From a checkpoint of a small image classifier.
Training: soap at rate 0.0041, held-out accuracy 93%.
Rows from block 3 of a small image classifier, named by matrix and row number. Each number is 500 + 50 x the weight over its row's rms, rounded and kept within 0 to 999. All counts start at 0. Numbers have three digits each.
After each channel's rows are labels from the 100 images, of 14976, where the channel reaches its highest value: "top examples" is what is common among them; "patch colour" is the nearest of a few named colours to the mean colour under the peak. Only what is clearly more common there than usual is listed. The data: procedural textures in two colours, tilted and lit. In brackets: how many of the 100, against the usual share in percent.
# c30: last pointwise conv (model.blocks.3.c3.0.weight, 96x96x1x1), inputs 0-95

c30.60:416504489457516421458458460482528585492544500526527529501663444524526510488616495581479495536498465542521496419501493471538462543607530526468448529466540617498518524540571431531515590508583370557507501498540464445506518546504417499473483541488537470444601456460602471454494497528533529462
top examples: black (73 vs 17.2); pattern colour: black (63 vs 8.5); ground colour: orange (25 vs 8.3)
patch colour: brown (48 vs 19.1)

c30.9:473358499415460441480554488472549541491496495429594507552581497636458510479490493568492505466482390541485542547512378463491430484523500490535472479438480516499538446435533547548452559568437462510514471551531527454466511467495406477453485506519436448484473452499621540421415476466434517551
top examples: black (57 vs 17.2); pattern colour: black (46 vs 8.5)
patch colour: brown (40 vs 19.1)

c30.68:473482511536438494520437464461380505469563462452581561472521506482505484538513532548481515513417592518555495522494490440528533514535585493458529526546509671491496481516481575531474540478535603461539585519619433609520466591526473457482507519547514460476510452472577537434548527521429498391
top examples: black (63 vs 17.2); pattern colour: black (53 vs 8.5)
patch colour: brown (43 vs 19.1)

c30.22:481528626459542408470426444416493410468665466544545517490646425444496514502479470497446562524487516481504476491495427509576466481532516515532554575502424535476498475446520476572494579491471491410497483423513483531523583537478509449412522503586502537498558484436449469514529458535466450507
top examples: blue (74 vs 16.5); pattern colour: blue (55 vs 8.2); ground colour: pink (25 vs 8.3)
patch colour: purple (32 vs 7.5); blue (31 vs 6.7)

c30.41:462573558477449586527503495533466432479454499512466418515510570530542413492565480551540524459454476554557516501678575497526516569487398541538521541541442419481495571433533499453490432529504454473458518525542527514417588482449495497447473494488457566532561484483496439573449430462438615486
top examples: black (71 vs 17.2); pattern colour: black (69 vs 8.5); ground colour: orange (33 vs 8.3)
patch colour: orange (27 vs 7.3)

c30.24:390394448510398451566460587456530549461465550456490499542384580495522519486481527441443473461523550469502543421523508457404562436513453477444475526428544467457538492447485525510489554460474454504442505525515550491572409465590461532526475504531529449552472583504432538577415439458482568557
top examples: red (38 vs 16.3); ground colour: red (36 vs 8.3); pattern colour: blue (28 vs 8.2)
patch colour: red (25 vs 5.4)

c30.44:531541367625430571382485637438552539464485525444497596501438408472549534527499461504502467482419542488448608418481590495538463562474606463459517481438448469520483493447530478503505506522518479456478481457543384517554478465523440501540535468490521522492459460509456493524514503491520436504
top examples: green (64 vs 16.8); pattern colour: green (49 vs 8.7)
patch colour: green (33 vs 9.8)

c30.25:564482575554490694437576450497548587568483511515612483389461400375563443483563517507544571558443473463509485502562515466430535505537534476475482514543538500613466509509495519466542451445562460538473528503473478440481506499505535459461546481539516526559438465447519472501551496518514521468
top examples: green (83 vs 16.8); pattern colour: green (73 vs 8.7)
patch colour: green (28 vs 9.8)

c30.79:445385507528405447467475582446533542499464544466587567480538494448545536485574540480522528476486430449444506551648572462481514507484577442592429599500490486565454545490521536494548454562431538484505549532480570450512458521531537527466537547538449472474632512520475611529490472450516515497
top examples: black (43 vs 17.2); pattern colour: black (37 vs 8.5); ground colour: red (31 vs 8.3)
patch colour: brown (43 vs 19.1)

c30.62:514437586545373500428490432457572494462513620546556427477486532555466419466570515515485533633581462409545520530507510453469461489457477419474460470494515500486480597505514458506553471499546620533448446439553481519408482467478496458542490536560527460531554611443510538457499499495476487471
top examples: red (44 vs 16.3); pattern colour: red (42 vs 8); pattern colour: orange (31 vs 8.8); ground colour: teal (26 vs 8.2)
patch colour: brown (44 vs 19.1)

c30.12:432396436614447541479446489451415446434482463453528547534490382506655438532489502514469383489457434473447597410506458462504476569450475406439474513456480491469481473460530456461466501541546508522470546438498472553538430449450504507455522496550514454470510406524489519498467479465516430500
top examples: green (61 vs 16.8); pattern colour: green (31 vs 8.7); ground colour: green (30 vs 8.1)
patch colour: green (45 vs 9.8)

c30.13:502498491499490534487542502514524563420484402512517496499461504497455514571510524451520501568572533518505460614551576518463470573530477538446499527422526463483543472420448465533543478431498465489545438567511421636545505504471626527514482581486508447530529494461559487561530478712516473472
top examples: black (48 vs 17.2); ground colour: black (45 vs 8.8); pink (42 vs 16.4); pattern colour: pink (38 vs 8)
patch colour: black (27 vs 4.4)

c30.59:508465513492425493554429579536450522680501604527609488519460466535504474524519552489561616514447445460481455575591443468498474481498441509433538446461510449519559469478490541522546533563507450494440474581526508485432569473443438504471453414505464487475406487549509540591447518517460534488
top examples: red (43 vs 16.3); pattern colour: red (36 vs 8); pattern colour: orange (29 vs 8.8); ground colour: black (27 vs 8.8)
patch colour: brown (42 vs 19.1)

c30.16:504473493478512543474518462479559408447587466564590529524646477503531501483535525452408412512495553451457502466499516517633571399560433499431496535559529473444481514495505426505442496502465477470613449443434464542524534521470493511507487451587568451506606460428516549442512525481522468561
top examples: blue (60 vs 16.5); ground colour: blue (51 vs 8.3); teal (35 vs 16.2); ground colour: teal (29 vs 8.2)
patch colour: blue (36 vs 6.7)

c30.36:417461464557502573516464542390484476501487505537437489382478487545476526669461588520554445404496552489564583440496459485466562617447544508543438492462509517452487515463465476495509461564469510534514470452486607531455490491514571518600523505478467462477468528513517539546559428600536486475
top examples: black (43 vs 17.2); ground colour: black (42 vs 8.8); pattern colour: purple (27 vs 8.1)
patch colour: black (26 vs 4.4)

c30.82:500512569454500482491469397451546611443573507508525501470492516502595478461487423534509402507508476538529418488479466553501475488565476428442524552480622496468414571520595491544568525508468463500643527482470498517514480563445408446562499516550502607398497508475496414520450552483513460504
top examples: blue (88 vs 16.5); ground colour: blue (88 vs 8.3); pattern colour: purple (31 vs 8.1)
patch colour: blue (47 vs 6.7); purple (29 vs 7.5)

c30.83:431448476508429477528562497444509483508406392460522422585461540482519417461543455449455513489449438538492479473469460499460458431518432565519512510459516557538505585445421488409520559466517454477474477525504532414450500421605537460572413501464483441522421514517517427613459500465479547401
top examples: blue (71 vs 16.5); pattern colour: blue (71 vs 8.2); red (47 vs 16.3); ground colour: red (47 vs 8.3)
patch colour: red (38 vs 5.4)